A small spectrogram enhancement model, trained from scratch: norm batchnorm, batches of 64.
Rows from block 6 of a small spectrogram enhancement model, named by matrix and row number. Each number is 128 + 24 x the weight over its row's rms, rounded and kept within 0 to 255. All counts start at 0. After the name is the row's rms in percent of the matrix's.
After each channel's rows are labels from the 100 clips, of 14976, where the channel reaches its highest value: "strongest on" is what is common among them. Only what is clearly more common there than usual is listed. The data: simulated sounds of rotating machines with and without faults. In brackets: how many of the 100, against the usual share in percent.
# conv: 3x3 conv (model.mid.0.conv.weight, 256x256x3x3, each kernel summed), inputs 0-255

conv.82 130 [149 142 109 158 135 118 131 131 147 104 152 114 114 132 126 122 119 149 119 172 126  70 124 129 133  98 137 144 104 135 144 100 159 160 147 147 169 131 145 108 124 109  68 169 132 156 127 109 139  78 102 131 120 125 155 111 110 106 105 101 152 124 115 123 115 100 173 119 125 138 127  95 135 106 116 141 127 108  88  97 105  85 119 130 150 100 165  90  92 129 151 148 163 129 177 139 107 149 132 136 102 129 134 126 103 125 119 115  98 156 157 136 177 114 151 106 139 180 128 148 148 130 114 154 140 133 147 165 144 150 165 107 104 126 137  99 104 120 150  95 179 159 130 167  97 102 119 148 108 130 135 145 146 119 132 168 139 175  85 118 132  87 127 138 116 169 131 125 134 167 139  93 136 112 148 127 139  92 167 146 152 150 122 144 150 121 161 147 110  85  90 148  96  80 102 129 120 140 131 128 117 127 117  82 124  94 149 112 115 104  98 107 118 111 135 115 128  78  89 124 144 110 129  88 144  78 106  89 144 124 120  86 158 158  98 125 151 125 130  80 157 128  97 151 153 160 167 154 107 114 171 157  92 137 140 150]
strongest on: air leak (50 vs 13.8); gearbox (45 vs 12.4)

conv.112 104 [104 126 175 132 130 127 110 155 148 177 138 104  82 113 129 109 122  82 124 135 171 119  73 105 137 133 112 132 113 132 164  98 144 128 107 129 123  82  90 114 123 114 111 130 179 125 129 120 142 104 107 151 132 129 124  80 134 116 137 165 158 146 118 134 123 170 129 179 171 135 132 136  99 100  84 136 126  88 146 119 104 132 133 121  87  89 106  90 137 185 120 156 143 142 132 128 117 135 139 158 165  96 134 120 163  97 104 127 152 134 142 145 136 136 138  80 136 141  75 147 134 141 157  91 175 144  93 128  83 155 127 159 127 137 146 114 121 135 125 102 137  87 171 122  91 158 159 171  97 131 122 155 167 168 109 118 127 145 115 135 126 127 101  79 160 147  81 118 128 155  79 114 147 131 130 126 151 134 124 137 153 140 162 104 129 145 131  97 120 137 110 123 125 132 114 114 126 134  93 146 137 121 178  99 110 108 140 148 107 122 109 107 181 145 105 187 167 138 118 155 152 146  89 111 144 130 102 123 139 124 118 134 132 131 160 125 130 128 167 113 138 138 137  74 132 122 164 157  88 141 155  89 107 117 100 136]
strongest on: fan (60 vs 12.5); thin (high-pass) (37 vs 12.4)

conv.32 097 [103 148 164 149 137  86 104 134 127 165 125 103  98  88 157 115 112  94 129  92 138 152 119 107 138 153 125 107 147 158 154 121 138  95  90 156  99 120 110 100 173 123 137 122 132 136 123 143 160 147 166 124 103  96 118 130 107 144 155 161 128 173 134  82 147 178 103 144 156 132 148 154 123 128 122 105 170 124 170 131 133 145 117 115  87 125  79 110 139 134 124 122 139 122 102 123 168 129  89 134 168 127 128 155 181  98 102 103 169 157 134 127 110 163 123 130 140 115 120 135 104 118 159  92 133  95  75  96 110 105 120 177 130 123 121 131 153  93  89 133 123  88 141 102 133 183 186 131 130  94 117 126 128 157  69  89 114 115 150 119 108 155 131 117 181 129 107 122 127 142  97 146 123 143 124 130 111 157  99 115 121 131 177  87  82 143  98  77 134 154 128 126 114 133 141 117 115 100 117 127 126 127 155 138 131 145 114 148 128 104 132 139 144 126 128 172 151 163 122 185 126 142 113 128 121 144 128 114  81 171  93 162 129 117 165 129 115 119 138 143 122 151 165  94 135 105 131 127 130 152 120  89 140 128  84 133]
strongest on: speed: slow (61 vs 33.3); piston engine (52 vs 12.6)

conv.68 087 [ 87 120 181 115 139 128 109 141 134 183 120 110  92 113 153 116 131  81 134 115 161 141  94 111 135 155 104 124 132 146 150 107 139 103  93 123 104  96  89 129 144 118 135  98 157 106 138 131 136 129 132 153 135 125  97 100 146 136 161 177 146 138 120 121 127 177 102 169 163 137 148 152 108 114  98 120 135  96 161 137 120 166 139 123  82 103  93 121 163 172  92 137 127 141  95 120 135 117 128 141 178 113 121 130 168  98  97 135 175 119 127 133 111 143 131  98 135 116  94 135 119 140 163  83 162 136  87 115  88 140 101 171 138 146 135 127 129 132 115 122 108  76 163  97 109 168 157 160 109 116 102 143 147 167 104 101 111 119 133 146 112 160 110  91 164 122  89 103 115 127  81 132 131 147 114 115 141 152  91 127 133 125 166  87 116 147 107  84 135 152 128 106 146 153 121 103 131 122  98 134 155 126 174 125 124 125 119 153 116 137 128 128 172 147 114 188 154 156 142 155 147 146  94 129 127 157 119 144 120 138 113 160 114 112 174 132 120 120 157 130 116 138 163  69 115  90 132 147 103 155 118  77 124 120 100 124]
strongest on: state: normal (79 vs 45.2); text has "fault" (79 vs 45.2); gearbox (77 vs 12.4); text has "thin" (33 vs 12.3)

conv.135 105 [128 142 126 172 149 100 119 141 149 126 149  95  91 106 135 112 105 126 128 155 136  85 109 116 134 117 140 124 105 143 171  85 164 148 130 156 151 118 131  85 138 109  79 174 145 152 131 120 155  76 103 145 101 109 136 102  97 113 125 120 154 155 115 113 127 127 152 136 146 139 128 109 123 102 110 129 138 100 113 101 108  93 129 126 128  96 140  60 104 139 149 153 173 122 172 136 117 158 126 142 123 122 128 128 129 101 100  96 116 175 160 135 164 137 140 101 153 170 116 165 126 142 133 129 152 126 120 145 126 148 156 129  98 133 134 103 119 109 129  98 180 136 138 154  98 127 149 155 102 124 124 145 153 139 105 145 129 176 101 116 127  98 124 123 140 183 117 134 131 190 117  89 137 114 163 132 141 109 157 141 150 164 149 125 128 128 147 123 119 106  92 134  80  92 114 114 107 128 123 130 122 147 136  65 123  95 141 120 111  77  99 106 134 118 124 137 147  99  64 154 155 122 122  91 142  87 102  78 131 141 103 105 170 138 119 131 156 109 139  92 156 136 116 131 156 150 187 161 101 130 188 135  96 141 114 143]
strongest on: turbine (43 vs 12.8); gearbox (38 vs 12.4)

conv.141 083 [102 102 180 115 116 156 129 144 137 196 127 117  90 123 108 134 145  66 138 138 168 123  78 116 115 132 121 134 116  98 159 101 107 137 115 108 120  89  82 148  99 147 123 114 174 102 133 125 124 105  96 151 140 127 129  96 149 116 127 173 140 137 130 159 110 177 131 190 171 141 131 147  98 118 104 135  99 109 146 121 117 142 148 141  76 109 102 100 150 170 123 142  98 134 122 117 102 126 158 136 172 102 126  97 167 101 117 145 155 116 117 138 130 136 128  99 135 132  81 146 142 151 152  83 155 164  90 129  65 162 130 159 130 149 140 130 126 158 128 116 126  73 161 124 108 156 152 146 112 167 137 140 148 171 119 117 122 134 114 136 137 126 108  70 149 133  91 144 124 139  71 122 138 120 131 132 167 136 133 124 142 122 160 117 140 131 133 108 124 145 129 114 145 143 117 111 149 149 105 137 134 123 182 105 114 114 143 138 122 135 121 113 197 163  99 189 159 143 129 141 138 144 108 127 134 143 118 154 153 103 131 132 134 127 165 136 138 138 148 124 124 112 126  56 105 135 148 138 104 129 143  81 117 124 100 118]
strongest on: state: normal (75 vs 45.2); speed: slow (67 vs 33.3); gearbox (60 vs 12.4)

conv.203 091 [ 95 129 179 132 136 124 109 150 144 183 135 102  81 107 141 111 121  78 128 127 168 126  84 103 139 144 109 123 127 139 166  96 144 117 100 133 116  88  90 115 136 118 117 119 171 121 129 126 145 110 115 152 126 122 115  87 130 123 146 173 153 149 123 122 126 176 118 172 171 140 139 144 104 107  87 126 133  91 154 120 110 142 133 117  82  93  98  97 144 179 111 150 136 139 120 129 126 132 127 151 173 101 129 129 171  92  96 128 166 133 137 143 127 142 135  86 140 130  83 148 129 143 160  82 166 137  85 124  81 143 119 167 131 142 137 117 129 127 117 108 132  79 169 114  97 165 164 168 102 125 114 152 157 172 102 109 116 140 119 136 115 138 110  84 165 144  83 114 125 150  77 120 141 137 125 121 144 144 113 132 144 134 173  97 122 149 122  90 124 142 116 118 129 137 117 106 128 129  96 143 142 124 176 105 114 114 131 148 110 122 113 115 179 145 108 190 164 144 123 160 146 144  92 115 135 136 107 127 126 132 109 144 133 124 169 127 128 125 164 119 130 140 147  71 126 110 155 150  92 149 144  79 114 120  95 130]
strongest on: state: normal (72 vs 45.2); text has "fault" (72 vs 45.2); gearbox (59 vs 12.4); text has "thin" (31 vs 12.3)

conv.239 097 [121 133 121 177 156 100 126 129 136 122 135  96  90 102 134 131 118 127 140 157 127  93 118 118 122 127 154 104 122 134 177  74 149 139 136 159 137 127 137  97 138 132  90 166 133 144 137 134 157  73  95 143  88  96 137 114  90 123 136 118 138 165 134 113 111 124 147 127 141 155 131 103 134 116 122 113 129 119 113  89 121  87 144 132 130 113 135  61 103 127 155 139 162 107 174 136 104 169 120 132 127 133 121 118 130  92  93  98 113 181 137 124 152 153 125 112 165 159 123 175 125 153 121 125 134 126 121 134 128 138 157 131  96 149 127 118 138 108 134 110 190 137 129 159 112 127 154 138 118 141 122 132 141 135 100 136 108 182  98 119 120  92 140 132 142 189 124 151 118 196 121  81 128 104 169 135 144 122 169 140 138 156 158 131 129 121 147 116 125 114 109 122  75  94 114 102 125 139 138 120 123 158 132  58 130 112 137 104 127  72 112 117 127 111 128 134 141 103  54 156 143 110 131 105 131  82 117  87 132 142  94 112 183 130 123 146 168 105 128 107 139 119 112 134 135 160 185 135 118 131 189 133 111 155 107 120]
strongest on: state: normal (76 vs 45.2); muffled (low-pass) (38 vs 12.2); thin (high-pass) (38 vs 12.4)

conv.142 075 [ 95 112 168 125 136 153 119 139 146 176 136 107  90 125 133 126 137  82 126 144 162 120  92 110 131 143 108 122 123 124 160  88 139 124 109 118 118  92  93 142 118 141 116 118 172 108 132 119 130  90  84 163 140 141 125  84 144 110 147 167 157 126 124 148  98 167 123 167 161 164 129 135 107 111  90 133 109  88 146 101 106 146 152 125  89  89 106 120 155 179 110 158 129 142 122 143  95 151 155 147 170  97 131 103 156 102  95 142 160 116 120 147 129 135 143  82 137 140  87 145 144 160 147  87 167 168  97 140  83 168 129 162 121 155 152 117 123 149 133  99 138  85 163 126  90 152 145 170  95 150 122 156 155 162 115 117 106 156 100 146 115 124 105  87 155 151  94 121 119 137  86 101 144 127 123 122 172 137 129 149 157 121 163 107 142 145 133  99 114 139 121 117 136 134  98  97 151 147  99 144 148 132 170 103 113 103 151 130 114 135 108 107 178 149 103 176 148 140 140 143 154 134 102 119 140 130 107 142 154 113 116 139 139 125 166 133 143 137 159 111 126 117 139  75 104 122 145 148  85 143 130  81 102 122 104 116]
strongest on: gearbox (97 vs 12.4); state: normal (80 vs 45.2); text has "fault" (80 vs 45.2); text has "thin" (33 vs 12.3)

conv.189 131 [103 135 196 136 130 115 104 150 136 208 135 110  94 108 126 117 114  56 123 119 162 127  88 100 138 139 123 135 126 128 152 111 137 118  90 134 118  99  78 113 134 123 122 137 156 132 124 129 143 117 127 140 121 131 129 109 120 122 135 185 137 148 126 121 139 189 124 181 182 127 126 152 104 117 109 135 140 117 159 128 120 138 127 114  56 115  95 101 141 150 130 138 127 129 126 123 138 127 122 148 179 108 136 132 179 107 116 128 174 139 137 136 127 139 128 111 137 131  92 140 123 129 169  81 146 122  74 118  64 132 133 175 126 132 133 125 134 121 102 118 132  63 161 113 114 170 163 142 120 121 130 137 148 186 103 112 123 131 130 122 123 135 121  86 163 134  86 125 132 148  56 131 139 135 130 127 127 138 119 127 136 136 161  95 111 147 115  99 124 146 121 133 123 132 134 119 118 118 108 137 125 124 194 112 112 124 135 140 121 118 121 120 182 150 101 200 173 146 119 155 133 149 100 121 137 140 119 120 118 136 117 144 134 129 171 119 130 127 149 125 137 143 146  48 139 122 148 135 116 147 145  76 125 120  96 132]
strongest on: fan (91 vs 12.5)

conv.187 100 [140 134 123 157 142 115 127 141 154 121 150 109 102 120 129 107 114 132 126 166 136  66 113 128 132 106 131 143  93 141 152 100 165 161 137 144 166 119 134  93 128  99  66 172 142 152 133 103 135  82  99 138 124 116 136 100 112 109 113 116 167 134 104 126 125 117 165 133 138 128 135 104 122  95 105 141 128  86 101 113 100  96 124 135 133  87 151  80 103 143 145 157 165 139 172 129 113 147 139 139 115 124 127 125 119 118 112 104 111 156 170 137 183 118 151  96 138 177 118 151 135 134 129 139 160 136 132 157 132 153 147 119 105 127 131  87  95 119 140  94 168 142 135 151  90 116 134 161  91 123 121 152 155 131 121 158 146 169  93 124 140 100 115 126 129 169 122 123 134 176 124  91 137 115 154 121 139  96 156 143 158 162 133 132 143 119 154 135 116  97  83 138  93  93 105 126 107 132 118 133 121 132 130  78 127  77 136 128 101  97  92 104 133 115 131 129 140  91  87 137 154 120 124  81 145  94  97  81 143 127 121  96 151 148 110 126 146 111 141  73 157 134 111 135 161 146 180 180  92 121 179 144  79 137 128 157]
strongest on: gearbox (48 vs 12.4); turbine (38 vs 12.8); air leak (32 vs 13.8)

conv.179 102 [109 127 187 123 125 123 109 142 125 187 120 121 121 110 137 118 119  73 128  76 147 163 110 106 131 149 118 126 131 133 133 136 120 102  85 129 101 112  85 130 134 135 153 118 139 121 124 135 135 158 153 128 128 114 121 129 137 136 142 173 124 148 130 121 148 196 101 163 164 124 129 171 108 132 122 128 142 126 201 139 136 158 131 120  55 131  70 136 151 139 121 126 125 131  99 115 159 117 115 132 164 118 129 134 193 123 126 121 174 122 121 129 104 141 119 132 124  99 109 120 113 127 172  85 134 112  73  95  89 117 118 173 127 129 130 135 144 126  78 140 107  76 149  95 139 198 170 126 132 119 132 125 128 175 106  93 121 104 174 124 117 159 123 101 156 112  97 124 127 119  73 152 131 142 122 138 118 151  99 111 123 121 148  99  86 147  94 104 135 164 138 125 139 156 160 125 125 109 113 133 130 124 174 152 120 142 122 150 127 132 137 135 160 152 103 183 161 175 137 147 128 156 108 140 126 162 131 134 105 136 126 158 119 114 167 126 113 135 139 151 118 143 157  75 123 109 116 120 132 148 109  85 142 117 104 134]
strongest on: speed: slow (61 vs 33.3); fan (42 vs 12.5); gearbox (40 vs 12.4)

conv.167 102 [ 88 147 143 171 154  97 114 123 118 148 121  88  83  86 158 139 118 107 139 120 127 144 125 109 128 156 154  93 148 153 184  74 138 105 110 167  91 129 122 108 160 148 137 139 126 133 126 163 172 113 126 134  80  86 123 133  90 146 158 144 114 173 143  87 123 155 110 131 147 161 148 129 136 142 135  97 149 142 151 101 139 121 143 120 108 136  96  85 128 120 145 118 144  94 129 131 130 157  96 127 159 136 119 134 159  70  84  95 146 172 116 116 109 181 103 136 172 123 124 175 109 154 133  92 115 111  98 102 116 115 138 162 101 156 119 148 162  94 113 135 153 105 131 126 139 157 170 121 140 124 125 117 124 146  82  92  89 147 127 113 100 131 153 126 168 165 118 136 109 168 110 107 116 125 154 141 127 166 130 121 115 144 181 107 109 138 117  79 139 152 137 120  93 123 128  93 126 122 139 114 124 157 144  91 136 149 119 110 147  83 136 140 133 121 126 158 142 153  83 176 132 120 128 137 113 119 138 106 101 161  80 151 173 112 159 142 157 105 124 147 118 127 144 109 124 129 154 111 140 147 146  97 146 148  80 122]
strongest on: turbine (41 vs 12.8); muffled (low-pass) (34 vs 12.2)

conv.79 147 [115 107 123 115 141 126 134  99  82 121  82 139 145 121 120 152 141 138 150 105 104 174 158 140 105 155 145 131 135 123 111 145 130 105 126 110  96 152 139 130 140 127 177 105  96 106 159 160 115 160 139 135 129 161  97 176 141 164 161 131  84 133 116 133 125 130  92 107 110 130 122 130 151 174 168 136 126 168 146 142 174 150 148 138 136 179 113 154 144  96 103  87 133 105 104 136 137 133 134  99 132 154  96 126 131 126 121 152 137 124 101  91  88 145  98 171 136  93 155 121 101 133 120 127  89 126 130  99 141 114  98 132 140 140 114 165 144 145 125 186 103 128 104 107 180 139 125  82 173 121 103  83  87 116 126 103 110 112 157 159 128 154 156 149 129 110 147 135  98 108 143 131  94 122 129 103 121 159 103 139  82 130 126 121 113 123 111 113 171 149 169 101 129 157 135 120 133 123 154  98 161 134 115 150 156 175 101 116 161 133 179 171 106 117 144 119 108 153 143 129 138 119 147 178  99 144 177 142 123 135 119 154 114  89 136 149 126 107  99 173  94 107 152 136 104 107 106 105 174 143 107 124 177 146 126 113]
strongest on: piston engine (99 vs 12.6); muffled (low-pass) (30 vs 12.2)

conv.151 059 [ 87 114 167 137 136 120 118 130 115 174 114 111 111  91 133 124 123  84 137  93 129 168 127 122 116 163 130 115 121 122 144 133 124 114  95 137  87 125 104 127 128 155 155 133 123 117 129 148 134 141 123 147 120 105 127 144 135 137 155 175 113 162 131 128 139 193 101 146 157 136 128 159 116 141 133 133 130 137 188 130 143 153 147 134  73 146  55 122 156 126 130 125 126 121 117 119 134 139 129 119 180 131 120 109 198 111 113 112 176 129 124 119  98 156 106 141 136 113 127 136 108 148 163  77 126 125  67  80 101 142 123 181 110 142 136 147 146 129  88 150 123  72 130  80 150 200 179 111 140 143 130 115 119 162  92  72 113 122 162 129 118 145 125 116 169 131 119 147 115 132  93 128 123 122 144 149 139 169 121 125 117 132 158  96  96 131 106  88 142 187 144 117 127 160 142 108 130 123 124 121 130 121 156 140 134 149 122 144 136 119 144 142 141 142 113 176 146 192 136 164 145 142 130 147 122 159 142 122 119 128 119 169 128 106 178 138 121 127 125 160 123 127 164  89 120 127 136 128 141 149 127  81 151 128  85 127]
strongest on: state: normal (74 vs 45.2); compressor (41 vs 12.1); gearbox (36 vs 12.4)

conv.99 099 [104 135 130 158 157 152 111 137 140 132 151  95  98 135 151 157 119 121 113 163 138 105 110 102 137 138 139 102 156 133 167  64 121 116 127 155 125 115 126 149 135 181  98 128 148 110 116 124 164  82 108 157 109 138 157  97 105  95 148 131 141 136 162 128  81 125 132 137 143 192 144 105 131 114 114  97 122 121 108  69 107 136 161 100 130 104 138 109 162 137 125 147 123 109 121 160  98 164 129 150 142 116 149  91 121  88  89 141 132 159 109 144 134 151 140  94 166 154 108 170 156 168 116 121 132 161 123 149 115 144 180 138  99 173 157 127 150 134 139  96 162 127 146 158  90 122 131 150 118 144 149 141 154 139 113 133  78 165  83 110  89 104 130 119 141 157 110 124 114 152 117  95 145 136 125 126 184 127 153 134 151 103 156 117 143 152 132 112 101 113 118 143 106  99  98  65 159 144 132 128 122 177 142  79 102 106 173  87 132 123 107  99 138 135 110 141 138 107  95 138 119 106 115 111 149  99 116 148 151 140  88 125 183 137 137 128 181 148 135 100 144 110 125 122  91 150 122 110 111 151 136 116 105 137 111 109]
strongest on: air leak (61 vs 13.8); fan (54 vs 12.5); machine: gearbox (38 vs 12.4)

conv.44 128 [114 120 121 159 154 142 124 126 127 121 135  98  97 122 128 151 120 128 131 184 126  93 118 118 121 126 155 132 123 125 164  71 145 145 140 144 138 129 139 124 119 141  91 160 132 121 135 133 146  56  74 161 117 135 148 115 116 112 132 124 129 138 128 147  86 119 152 127 139 170 128  87 139 126 127 129 110 131  97  72 122 101 158 124 140 118 145  85 125 124 139 136 151 105 165 149  79 169 155 133 129 133 126  82 120  95  95 131 114 158 122 125 151 140 125 109 164 169 120 172 148 168 114 128 126 170 131 149 126 160 170 124  91 164 146 129 128 147 150 110 183 137 131 163 108 116 131 133 129 157 136 127 141 132 117 143 106 192  68 124 117  83 139 130 135 177 123 132 111 171 126  70 129 111 156 126 189 124 175 155 139 142 147 130 156 131 157 121 123 112 123 135  96  98  87  90 139 151 144 114 129 150 132  61 124 113 156  87 141 107 116 116 125 121 123 133 135 100  87 137 147  98 130 116 136  82 127 114 169 122 104 106 175 137 127 142 183 125 122 106 140 106 110 131 116 164 166 127 123 134 176 130 115 149 116 134]
strongest on: air leak (67 vs 13.8); fan (65 vs 12.5)

conv.46 066 [ 93 132 167 142 139 128 112 141 147 175 132  96  82 112 156 119 133  84 137 126 157 121  94 103 135 147 118  87 148 147 183  68 126 108 102 141 113  99  98 138 147 156 115 104 162 113 126 126 155 110 118 148 111  93 113  88 120 124 151 164 156 144 149 108 113 168 111 163 164 165 149 145 116 106  99  88 136  84 156 110 109 145 143 124  87  92 101  95 147 167 118 146 123 133 113 124 121 140 116 146 172 112 130 132 164  84  87 117 162 143 119 143 126 149 137  92 154 127  92 161 127 153 149  82 158 136  88 127  89 137 118 164 130 155 130 111 140 114 118 101 137  86 157 121  95 159 161 166  95 128 106 153 154 164  97 107 104 142 120 129 101 142 119  94 168 159  94 131 120 155  83 110 134 133 131 128 142 142 115 118 149 118 176 102 123 145 115  92 119 144 114 103 129 135 121  97 147 129 108 139 135 136 172  90 120 104 132 132 114 114 103 114 170 139 111 180 156 142 106 157 132 137 105 114 127 133 104 141 118 142  98 146 158 117 164 137 144 128 154 113 115 126 147  80 107 108 148 141  90 147 135  83 103 132 100 107]
strongest on: gearbox (83 vs 12.4); state: normal (80 vs 45.2); text has "fault" (80 vs 45.2); text has "thin" (30 vs 12.3)

conv.186 049 [118 107 123 112 138 120 145 110 106 121 104 149 160 116 112 125 151 141 142  73 101 185 165 153 104 154 130 140 116  98  90 183 126 111 126 109  93 152 140 135 129 132 172 119  98 111 150 145 105 194 148 127 134 153 108 163 152 151 152 133 104 136 121 137 147 139  94 103 103 108 101 148 139 151 153 152 121 143 170 163 153 153 143 151 132 164  95 172 143 103 118 111 131 124 109 144 150 127 137 100 135 155 105 122 141 145 137 159 145 113 123 105  93 138 108 167 114  93 161  99  95 127 127 124 110 107 126  78 152 115  90 137 126 123 112 144 140 146 105 162  98 128  97  91 173 154 128  99 148 142 107 105  97 109 127  87 131  96 210 153 137 155 135 154 128 102 152 146 114  96 151 155 106 104 133 103 102 162  97 151 105 130 117 122  93 118 107 114 156 168 147 113 142 160 158 139 135 129 136 116 153 116 105 196 157 159 101 145 138 134 154 151 102 111 146 115  99 178 161 130 138 131 156 157 111 159 152 131 115 122 137 160  98 101 137 147  93 112 106 171 114 118 154 141 121 110 104 123 154 134  96 125 164 134 129 107]
strongest on: state: normal (74 vs 45.2); text has "fault" (74 vs 45.2); compressor (63 vs 12.1); text has "muffled" (34 vs 12.1)

conv.181 107 [109 129 189 126 128 122 107 141 123 187 120 120 120 113 141 121 118  72 127  80 144 162 114 102 134 150 121 123 137 138 137 132 121  99  80 136 101 115  89 128 138 135 152 118 135 122 124 137 140 156 158 128 123 115 122 130 133 136 145 171 124 147 131 115 145 198 100 159 163 129 132 170 113 132 124 124 146 128 199 133 135 156 129 116  51 133  71 136 153 136 120 123 126 129  96 118 161 121 112 132 166 120 128 134 194 122 122 120 176 124 120 128 103 144 119 134 126 101 113 122 115 127 168  87 133 110  71  96  92 115 120 179 124 130 130 136 148 124  77 139 109  76 147  98 137 198 173 128 133 116 131 125 127 178 105  94 118 106 168 122 113 158 125 105 158 113  97 122 126 118  72 148 129 145 121 137 119 153 100 111 119 119 151  96  85 150  92 103 135 161 139 127 136 150 154 121 126 109 115 130 131 128 176 151 123 143 123 147 129 132 139 137 154 147 106 186 161 172 137 150 125 150 108 141 126 157 132 131 102 140 123 162 121 115 167 126 117 133 138 149 119 144 159  76 123 108 114 118 132 149 108  84 141 120 105 132]
strongest on: speed: slow (62 vs 33.3); gearbox (43 vs 12.4); fan (43 vs 12.5)

conv.41 099 [136 139 126 162 144 110 124 143 153 124 150 104  97 117 131 105 110 128 126 162 139  69 110 121 135 108 132 136  99 143 159  93 164 155 132 151 163 116 132  93 134 104  66 170 145 149 131 105 144  80 100 140 117 111 139  97 109 110 115 116 166 140 110 120 123 121 164 135 142 132 131 107 121  94 105 137 132  88 104 110 101  94 126 130 130  87 148  72 101 144 146 157 163 137 171 129 113 149 133 142 119 122 130 125 122 112 108 103 113 162 169 138 181 122 149  94 140 175 115 153 134 137 133 137 159 135 126 155 129 152 150 124 104 129 134  89 101 114 137  92 171 140 139 151  88 119 139 162  93 122 123 153 159 136 119 157 142 172  92 122 133 100 115 122 133 171 118 127 134 178 121  93 139 117 157 128 140  98 157 141 158 159 140 130 141 125 153 132 116  99  83 137  91  95 105 124 109 130 118 133 120 133 133  75 124  81 138 128 103  94  94 103 136 118 125 136 144  91  82 142 153 122 122  83 145  94  96  82 137 131 114 100 155 148 113 126 146 112 141  76 157 137 114 134 159 147 181 175  92 124 179 139  81 136 123 150]
strongest on: turbine (52 vs 12.8); gearbox (34 vs 12.4); air leak (32 vs 13.8)

conv.34 109 [136 106  86 120 141 136 158  89 106  85 114 149 159 134 140 148 152 172 142 145  83 133 176 175  99 124 148 126 110 136 101 143 152 147 159 121 129 171 174 125 122 115 134 127  86 117 160 139 100 134 105 140 135 147 128 165 141 139 129 100 107 116  99 143 108  94 135  80  83 128 124  95 161 152 164 117 106 153 103 130 145 125 153 161 172 157 147 142 127  91 109 107 169 114 142 145 105 136 157  92 101 164 104  97  98 136 129 132 102 128 127 103 127 126 117 156 135 133 180 131 130 146  96 158 100 151 161 129 173 142 113  96 114 143 122 144 115 154 152 151 127 160  74 130 155 102 103  96 150 136 121 104  96  82 145 135 127 134 120 163 141 119 141 174 102 128 181 118 106 119 177 107  99 108 148 123 148 130 142 161 108 152 103 150 144  92 145 141 145 121 138 124 119 128 103 128 132 143 161 106 157 163  78 135 169 140 112 107 147 127 147 146  78  92 172  84  83 124 135 111 153  95 173 143 113 119 153 122 149 119 134 117 120 127 104 152 135 112  91 137 123  92 118 170 118 133 127 133 152 111 129 159 142 152 145 124]
strongest on: piston engine (60 vs 12.6); muffled (low-pass) (31 vs 12.2)

conv.83 081 [103 104 155 125 135 180 128 133 143 164 139 112 103 143 126 144 144  92 125 155 153 113 103 120 124 135 112 116 116 113 153  90 119 132 123 114 124 100 104 166 105 162 110 114 163  98 129 113 119  86  74 165 151 139 139  89 154  97 140 157 155 106 136 166  80 149 128 157 148 175 125 127 116 116 102 133  96  93 135  87 105 146 164 130 104  97 117 137 160 170 115 159 114 147 118 146  81 156 170 138 158 104 133  88 141 115 107 148 150 105 109 147 130 127 149  82 129 147  95 140 153 170 132  95 153 187 110 152  90 179 148 152 114 159 161 118 118 160 145  97 145  98 151 137  88 134 128 162  99 165 132 154 150 150 127 128 105 162  90 144 116 116 103  94 142 148 106 131 115 124 101  98 144 123 118 132 190 130 142 146 159 105 153 119 159 138 139 117 108 132 126 120 140 131  91  96 168 157 113 140 145 135 158 109 113  89 166 114 118 147 106 101 165 152 106 160 137 130 152 128 146 123 115 124 142 128 113 155 170 101 127 132 146 128 153 140 149 152 148 102 126 100 128  88  85 137 129 142  88 134 116  93  92 127 120 109]
strongest on: gearbox (98 vs 12.4); state: normal (80 vs 45.2); text has "fault" (80 vs 45.2)

conv.109 092 [105 109 159  87 126 151 112 147 128 155 121 136 139 126 127 114 131 106 111  90 146 164 119 118 141 155  97 150 134 113 110 159 111 103  97 107 102 113 100 151 132 144 160  93 136  94 130 125 109 173 166 130 152 143 113 127 172 128 147 156 130 125 126 137 143 160  94 149 142 115 130 166 109 124 111 140 130 115 165 152 131 187 133 119  99 126  95 174 178 144  90 129 100 147  73 119 158  98 127 138 156 114 133 121 153 136 133 164 168  89 121 135  98 128 127 126 105 100 118  96 118 120 155 108 143 125 102 104 114 121 104 155 138 124 144 132 132 153  99 138  78  99 147  86 132 159 140 135 127 122 121 131 133 146 120  97 129  85 162 143 124 172 109 110 144  75 110 111 124  76 106 170 140 148  91 114 121 152  86 122 124  98 133  98 106 149  94 106 133 160 138 120 176 169 145 128 136 117 103 139 150 106 149 180 114 141 130 163 120 172 139 131 146 154 114 153 142 165 177 135 123 158 106 143 140 178 128 169 117 130 140 167  88 113 153 112  92 141 145 149 123 144 166 105 114  91  81 126 126 147  70 102 140 100 117 121]
strongest on: piston engine (52 vs 12.6); muffled (low-pass) (36 vs 12.2)

conv.209 104 [111 132 180 139 132 106 112 133 121 183 117 115 112  99 140 123 119  75 135  82 138 161 115 110 126 149 131 117 137 141 148 119 126 102  93 140  99 120 100 116 141 132 149 127 132 127 128 144 147 146 149 125 112 106 116 134 118 143 144 170 120 165 131 109 147 207 101 153 160 130 138 155 120 135 130 116 149 131 205 129 140 139 129 123  61 134  56 112 134 128 130 116 135 119 112 115 153 128 107 130 166 126 123 138 210 112 117 110 167 143 120 125 104 152 114 138 136 101 117 138 104 130 161  80 125 105  65  86  96 112 120 178 121 132 120 138 152 115  81 139 121  75 138 101 142 213 183 123 136 118 127 120 124 168  95  87 116 116 166 122 117 152 135 112 163 130 108 129 124 139  82 138 123 134 137 139 115 153 106 113 117 135 156 102  80 139  97 100 138 163 137 122 118 146 153 120 120 110 123 127 126 133 171 130 128 147 116 139 133 111 139 138 151 137 119 185 153 175 113 159 128 143 118 137 118 148 133 120 101 146 114 160 134 113 172 133 124 121 131 151 116 138 154  77 128 115 132 117 136 145 133  82 146 130  98 133]
strongest on: speed: slow (65 vs 33.3); gearbox (64 vs 12.4)

conv.67 109 [118 105 127  94 129 134 138 109 101 127  94 154 162 126 117 130 147 135 144  89 110 174 159 149 107 153 124 150 126 116  91 174 119 110 120 102 100 147 132 140 136 120 174  97 102 108 153 143  99 184 146 126 148 158  89 166 160 157 149 136 103 121 113 138 140 135  93 113 108 110 118 148 137 155 155 154 123 147 158 167 160 161 141 149 127 165 105 175 149 109  98 103 127 129  94 126 147 111 136  98 132 146 101 131 137 145 137 159 143 100 115 106  93 131 105 165 113  89 155  97  96 124 130 125 110 123 126  94 141 116  82 132 148 127 109 150 132 148 116 170  81 122 106  87 171 143 123  95 151 123 101 101  95 116 133  99 128  89 177 159 134 168 134 143 126  89 148 131 112  83 140 152 106 127 119 100 111 156  90 134  99 122 115 122 109 119 104 121 163 159 156 103 158 173 148 136 127 118 136 114 159 111 115 183 152 158  94 141 141 153 162 158 111 126 141 119 109 167 169 121 133 135 149 163 109 169 156 149 119 126 140 158  86  93 136 139  99 114 109 169 102 118 157 134 116  94  92 120 154 133  86 125 162 128 132 123]
strongest on: piston engine (68 vs 12.6); muffled (low-pass) (46 vs 12.2)